config.yaml
horizontal_flip: false
translate: 0.12
targets: ["finish"]
num_classes: 3
norm: "batchnorm"
activation: "mish"
widths: [128, 256, 512, 1024]
beta1: 0.95
shampoo_beta: 0.999
merge_dims: true
epochs: 23.2
weight_decay: 0.04
Rows from block 11, named by matrix and row number. Rows with one number belong to one channel. Each number is 128 + 32 x the weight over its row's rms, rounded and kept within 0 to 255. All counts start at 0. After the name is the row's rms in percent of the matrix's.
# sq0: squeeze pointwise conv (model.blocks.11.sq.0.weight, 128x512x1x1), inputs 172-257
# e10: expand pointwise conv (model.blocks.11.e1.0.weight, 256x128x1x1, transposed), outputs 172-255
# e30: expand 3x3 conv (model.blocks.11.e3.0.weight, 256x128x3x3, transposed), outputs 20-29, a 3x3 kernel for each
sq0.53 111 [136 141  97 140 159 166 130 100 150 168 116 122 128  81  88 147 128 163 142 116 134 109 143 167 126 140 126 151 147 155  84 129 127  74 165  99 130 137 133 119 122 129 136 114 143 134 123  71 104 117 134 106 108 193 119  95 160 131 125 129  96 127 147 147 103 137 111 133 116 135 142 115 124  64  64 135  86  94 130 118 130 117 137 180 112 116]
sq0.54 093 [154 101 133 203 144 131 120 143 118  87 149 129 108 150 125 107 157 205 147 106 131 138 121 127 157 165 177 154 112 121 118 185 148  84 166 143 112 133 181 116 127 103 168 130  82 102 115 104 139 133  90 155  98  99  80 134  84 138 176  71 142 161 145  82 112 125 133 159 159 147 131 154 164 123 114 169  89 173 168 145 152 168 137 121 129 200]
sq0.55 099 [156 131 136 100  85 143 152 206 151  83 118 105  99 127 109 165 165 141  90 108 102 140 106  66 129 127 122 172 132  89 104 144 103 234  99 140 169  75 170 130 158 108 164 146 132 126  91 177 158 133 126 143 177 134 152 138 144 139 123 108 122  88 104 155 162 162 139  86 135  90  91 105 103 104  79 126 111  78 165 122 159 116 167  92 109 158]
sq0.56 108 [111 119  84 145  97  98  79 124 169 163 133 133 193 110 174  85  99 163  54 162 115 124  93 130 114 178 155 103 177 128 131 198 169 126 133 168 137 126 116 124 164 163 125 147 141 172 144  83 135 153 140 183  90 153 112 126 183 148 158 126 130 128 157  99 123 156 120 136  98 134 115 134  94 130 140 160 109 201 123  88 136 119 156 113 125 103]
sq0.57 092 [132 105 111 165 122 105 115 133 126 144  86 158 132 118 142 124 163 134 113 136 112 156 105  86 134 141 131 150 146 106 136 178 186 119  83 162 187 103 100 141 128 134 168 112 148  74  93 121 162 123 101 154  82 111  85 128  67 146 120 105 136 129 104 104  96 154  51 119 111  99 118 170 110 124 169 149 106 142  81 111 104 147 124 133 108 138]
sq0.58 102 [130  83 125 105 150  94 120  91 142 128 152 163 171 178 147 178 115  54  58 132 145 121 153 107 151 190 149 112 115 146 196 121 142  52 123 146 122 146 104 168 147 134 153 118 122 118 110 133 134 121 124 167 127 138 127 207 215 110 157 145 153 154 136 132 110  70 109 134 187 152 113 211 153 133 126 147 107 171 113 154 102 147 117 128  96  97]
sq0.59 093 [114 129 120 195 122  89 152 154 135 146 115 107 105  51 163 145  64 102  40 150  87  71 134 115 131 164 100  98 124 161 105 138 127 146 169  79 147 127  93  94 143 104 133 142 135 140 132 118 125 144 188 141  95 117  93 131 166 108 155 125 120 113 169 171 156 131  83 133 116 179 162 142 145 135 127 130 139 205 111 123 154 151 152 124 116 130]
sq0.60 091 [172 144 180 178 133 101 105 125 136 113 123 124 154  97 104 171 117 109 113 194 134 101  49 128 144 136 126 180 117  74  84 184 110 105  89  87  93 117 117 161  95 113 145 114 161 115 142 184 113 145 149 164 142 130 157 128 159 117 147  98  75  87 137 121 122 171 133 130 102 174  99 120 103 132 169 150 159 101 113 156 103 121  99 160 114 190]
sq0.61 101 [148 136  82 157 126 136 111 137 133 120  89 114 163 173 102  98  82 157 154 122 119 139 100 133 104 222  98 140 157 187  83 100 130 155 153 159  96 173 124 106 118 125 104 109 155 119 125  87 126  81 175 147 124  84 157  83 208 120 132 116 102 177 143 148 141 162 135 128 148 183 129 119 109 147 123 135 118 131 140  79 156 117 109 137 172 112]
sq0.62 092 [119 188  28 134 171 126 149  54 146 110 136 120  90 119 141 101  84 107  62 153 141 111 144 107 156 161 109 157  96 128 174 147 126 164 169 117 151 161 114 113  99  78  95 127 143 105 134 148  96 175 159 137 167 166 133 137 153 117 112 103 134 115  93 133 123  95 136 140 123 146 133 129 135 142 124  87 161 131  49 146 132 120 105 125 153 107]
sq0.63 105 [ 87 114 167 122 143  99 136 168  87 156 147 127 125 120 123  98  89  69  97 109 119  86 134 110 107 133 122 142 175  77 123  84 138 163 147 123  31  85  95 117  75 115 130  96 126 118 111 146 157 119 142 148  98 157 124 103 221 156 122 145 116  98  57 182 120  76 126 132 113 152 126  58 152 102 159  90 122 164  74  81 142 176 123 103 101 171]
sq0.64 093 [152 136 116 138 121 128 157 107 159  97 104  82 113 100 137  89  76 123 158 145 152 155 124 130 115 156 133 110 133 121 105 122 144 154 119 122 121 154 207 112 141 160 143 109 126  98 131 125 117  94  97  49 148  50 114 118 103 145 115  75 131 150 120 134 151 110 158 143 150 191 146 147  98 128 139 137 127 107  98 139 151 135 107 120 145 100]
e10.53 114 [135 124 151  72 143 155 144 131  93 133 140 116 112 119 154 114 184  73  79 145 136  85  80  94  58 157 195 125 113 177 159 162 130 131 137 100 120 111 185 188 100 137 165 157 174  89 159 154  91 137 125 143  69 134 117 154 108 108 129  93  97 111 132 143 121 168  63  55 112 208 138 159 139 105 149 106 135 148 175 139 123 103 104 148]
e10.54 107 [160 157 166 139 151 130 115 159 134 160  92 137 135 129 125  99 152 118 141 107 119 108 134 137  60 125 173 162 140 143 166 172 121 119 130 137 100  76 118 152 133 138  89 119 162 115 152  93 227 131 124 102 120 170 173  42  78 112 107  88 121  47 150 155 117  92 118 101 167 158  49 181 160 125 105 146  69 145  92 139 102  98 115  35]
e10.55 100 [148 137  71 106 113 166 113 135 146 132 143 128 151 114 136 104 169 135 141 204 110 164  62 113  83 149 163 151 132 192 151 171 149 115 144 134 145 205 119 106  69 145 157 118 143 108  99 144 138 165 139  90  74  94 114 119 124  97  86 123  99 128 143 126 145  88 135 117 111  98 131 136 104  59 147 157 100 113 132 159 168 102 129 118]
e10.56 103 [172  88 140 164 151 132  96 114 164 167 140 186  99 137 150 157  85  89 117 125 102 196  98  68 122 130 156  91  97 150 147 172  98 132  91 139  79 123 124 151 113 125 115 110 105 141 145   9 103  97  75 102  68 118 112 117 123 115 174 144 150 157  60 148 158 165 106 171 128 120 125 124 138 192 124 153 103 141 152 205  99 106 104  88]
e10.57 107 [165 170  63  90 128 129  79 148 134 133 164 136 112  86  81 103 187 214 128 121 118 178 129  92  85 114 159 129 120 170 155 167  99 101 183 118 117 121 102 165 151 166 137 116  95  87 159 130 181 105 133 141  34 144 152 135 137  94  95  97 125 127  70 157 158  90 136 139 130 144 109 143 113 112 158 168 163 118 177 102 134 137 120 137]
e10.58 101 [142  94 162 135 121 154 166  98 130  59 138 138  87 186 196  88 144 122 115 123  97 113 114 139 126 113  82 170 159 142 115 102  84 102 104 115  75 111 108 114 127 149 161 122 162  92  83 150 136 105  70 168 140 115 145  89  88 149 148 100 116 163 163 149 156 117 148 116 143  85 144 125 114 234 111 146 184 116 106 164 106 107 169 113]
e10.59 091 [109 125 132 140 144 111 171  80  89 143 138 222 123 116 169 135  99  79 116 109  88 149  97 180  23 113 176 121 119 171  93  97 127 123 144  84 127 184 125 137 112 137 104 123 135 116 123 149 145 141  71 152 117 160 106  98  89 128 160 103 137  96 142 118 162 100 119 116  94 107  97 202 103  62 160 102  87 163 142 115 129 146 109 111]
e10.60 096 [178 162 198 135 116  83  91 147 127 101 158 124 165 180 114 118 105 116  80  73 187  88 150 179 105 105 112 124  94  99 102 134  96 147 140  88 133  93 167 141 183 140  94 142  82 143 167  94 117 148 125 136 102 172 181 136 142  88  75 123 181  79 129 108 156 130  66 140 202 145  72 153 155 130 141 131 148 177  93 117  88 156  84 136]
e10.61 098 [170 175 108 115 194 128 134 132 115  57 154 152 131  82  89 172  75 115  99 124 107  89 177 128  89 145 108 173  99 119  81 156 177 128 150 163 128 159 134 118  72 124 140  89 172 160 184 110 108 134  76 140 162 162 116 168  96 112 111 108  84 151 127  83 126 121 158 129 121 161 134 163  70 109 210  56 120 112  94 142  81 156  96 121]
e10.62 091 [130 120 145 151 157 105 159 140 132 124 121 200 161 105 102 132 187 136 144  85 120 157 114 175 153 120 205  63  85 133 163 104  75  71 120 186 173 101 151 188 172 153 157 124 145 133 147  93 121 220 104 136 161  52 153 155 142 119 101 202 153 126 112 155 114 124 165 136 141 132 170  89 108 122  91 134 152 117 111 103 126 135  69 195]
e10.63 098 [ 77  83 177 121 133 108 151 115 127  98 180 184 203 178  86 152 160 108 127 125 106 177  97 148 168 126 156 120 116 130 143 119 122 126 101 132 165 140 118 139 142 113 100 175 164 126 170 129 161 195 173 125 108 148 157 127 138  68  92 199 118 180 148 128 154 131 142 211 162  98 179 138  96 118 163 102 144 138 150 104 115  95  97 117]
e10.64 097 [129 122 136  98  97  96 121 132 120  82 202 102 141  91 163  79 117  68 113 156 135 134 171 147  91 154  39 181 123 175 106 131 123 158  90 136 136 182 104  77  63 121  98 168 136 122 100 111 122 156 136 135 183 133  56  92 136  65 144  99 156  71 184 113  79 118 197 113  45  95 106  91 134 172 151 113 166 106 107  83 131 144 128 134]
e30.53 109 [102 106 125 170 108  97 143 141 114 107 137 117 181 118 151  84 177 112  96  86 152 133 172 141 106 138 102 157 111  74 128 110 132 147  92 189 133 146 143 113 154 106 107 147 114 102 110 119 137 194 115 182  93 124 122 116 146 129 116 111  90  81 143 130 162 107 155  32 150 107 136 133 142 159 155 201 133 192  41 169  66 149 162 142 137 152  61 123 144 113]
e30.54 097 [151 156 140 159 106 163 109 125 112 143 196  99 146 126 105 135 133 133 131  91 200 120 126 158 129  94 192  95 152 143  85 120 116 163 101 165  86 134 163 141 181  87 116 112 115 122 117 157 139 185  60 135 131 155 123 108 176 175 119 164 138 152 164 178 140 109  92 147 225 130 131  99 139 125 187 146 194 193  81  75 120 137  81 188 154 142 126 106 164 126]
e30.55 101 [ 82 137 155 155 137 130  84 106 125  97 150 210 181 165 172 141  80 106 123 106 113  86 122 163 117 150 135 137 151 166 108 109 171 119 120  94 108 157  44 188 165 137 127 158 134  85 150 131 116 140 125 137 148 102 137 103 166  90 130 120 118 132 137  80 154 148 164  83 167 137 138 155  51 178 151 139 155 143 138 111 129 114 110 138 185 164 129  97 104  90]
e30.56 101 [111 135 159 150 110  62 174 114 133 147  80 115 131 111 120 149 118 148 141 148 128 145 105 131 100 119 133  77  76 137 128 114 222  98 104 120 132 203 115 101 177 146 128 153 126 131 134 191 145 165  43  94 123 119 180 158 133  63 143 141 162 109 172 140 131 142 119 120 151 136  62 142  83 119 188 118  95 154 160 156 108 142 130 114 159 130 169 134 128 113]
e30.57 107 [117  87 133 144 140 175 112 160  85 115 178 133  80 186 128 134 104 120 105 139 137  61 120 168 173 126 102  98 145 147 114 109 153 131  69 135 113  85 155 112 164 100 107 147  61 131  72 158 117 181  80 108 175 122 103  80 157 129 126 124 150 127  73 130 137  86 117 135 142  60 101 147  59 109 161 116 129 119 158 165  43 173  68 132 107 181 149 127  47 131]
e30.58 100 [157 109 182 161 210 115 113 141 173 134 136 162 126 108 177 111 141 140 142 127 112 110 105 130 115 168 115 103  65 206 122 147  99 142  99 151 109 101 121 147 202 189 168  87 189 141 124 123 203  96  67 148 131 173 117 136 171 113 129 124  86 146 118 101 143  57 156 147 141  93 154 172 161 153 102 100 215 159  96 155 109 126 180 137 151 113  93 143 108 121]
e30.59 100 [ 95 129 111 105 197 136 140 139 133 151  90 154 139 141 106 129 123 115 148 115 175  95 139 124 153 133 138 115 101 176 204  74 139 255 229  92 127 174  82  72 144 106 140 160 117 176 167  79  92 165 120  92 102 178 165  73 109 138 140 141  85  84 115 100 139 168  92 147  90 118 125 199 149 120 163 113 111 209 138  95  98 131  81  82 118 157 129 141  90 175]
e30.60 097 [103 110  96 108 173 174 116 159  83 221 155 102 182 125 157 141  97 112 130 173 173 144  68 154 127 145 138 113 112  91 140 143 134 194 129 154 125 133 108 139 102 175 123 120 153 132  96 143  98 199  94 141 160  71 126 111 164 155 107 113 150 107  86  49 150 177 153  65 157 140 153  90  93  96  81 100 170 134 155 130 135 128 134 136 134  83 169 124 162  79]
e30.61 104 [175 108  81 147 194 151  97 132 114 150 118 130 153 126 167  72 135 124 143 123 120 152 107 113 141 111 160 149 112 127 114 108  67 122 126 194 145 117 112 121 141 141 109 147 149  89 195  29 120 110 105 166 116 150 198  59 121 172 112 107 132 164 185 183 154  93  66 165 123 168 190 167 153 171  84 132 124 169  49 183 148 139 103 106 156 103 101 181  97 185]
e30.62 096 [122 130 106 130 136 124 115 114  81 141 153 158 137 136 113 117 148 133 143 113 143 149 176  80  81 170 129 132 119 126 124  98 147  68 119 132 120 180 112  92 119 120 152 136 117 140 233 113 153 127 131 133 134  62 107  94 173 125 167 147 183 153  89 121 110 151 118  99 109 141 158 102 146  84 157  85  98 121 127 187 171  63 155 203 191 149 103 128 102 155]
e30.63 106 [134 148 132 155 122 149 100 135 123 129  90 132 135 159 158  51 111 133 169 140 103 106 153 172  87 156 140 128 125 169 175 140 116 114 127  72  82 136 133 130 122 133 161 146 123 120 173 120 167 187 102 126 141 121 119 122 184  76 134 121 112 119 158 150 149  92  88 148 151 127  83 116  88 174 193  87  83 157 154 118 124 134 158 106 136 148 144 142  99 110]
e30.64 104 [147 115  83 180  84  97 133  93 135 124  56 125 128 150  92 111 141 152 120 146 150 108 121 122 120 161 122 153 101 133 160  74 102 134 182 135 193 125  70 124  86 115 135  96 111 144 194  73  92  86 150 140  72 109 115 170 134 138 103 130 144 133 146 106  58 100 142 116 143 108 167  88 197  79 184 107 165  86 119 190 134 142 130 103 193 152 113  90 103 160]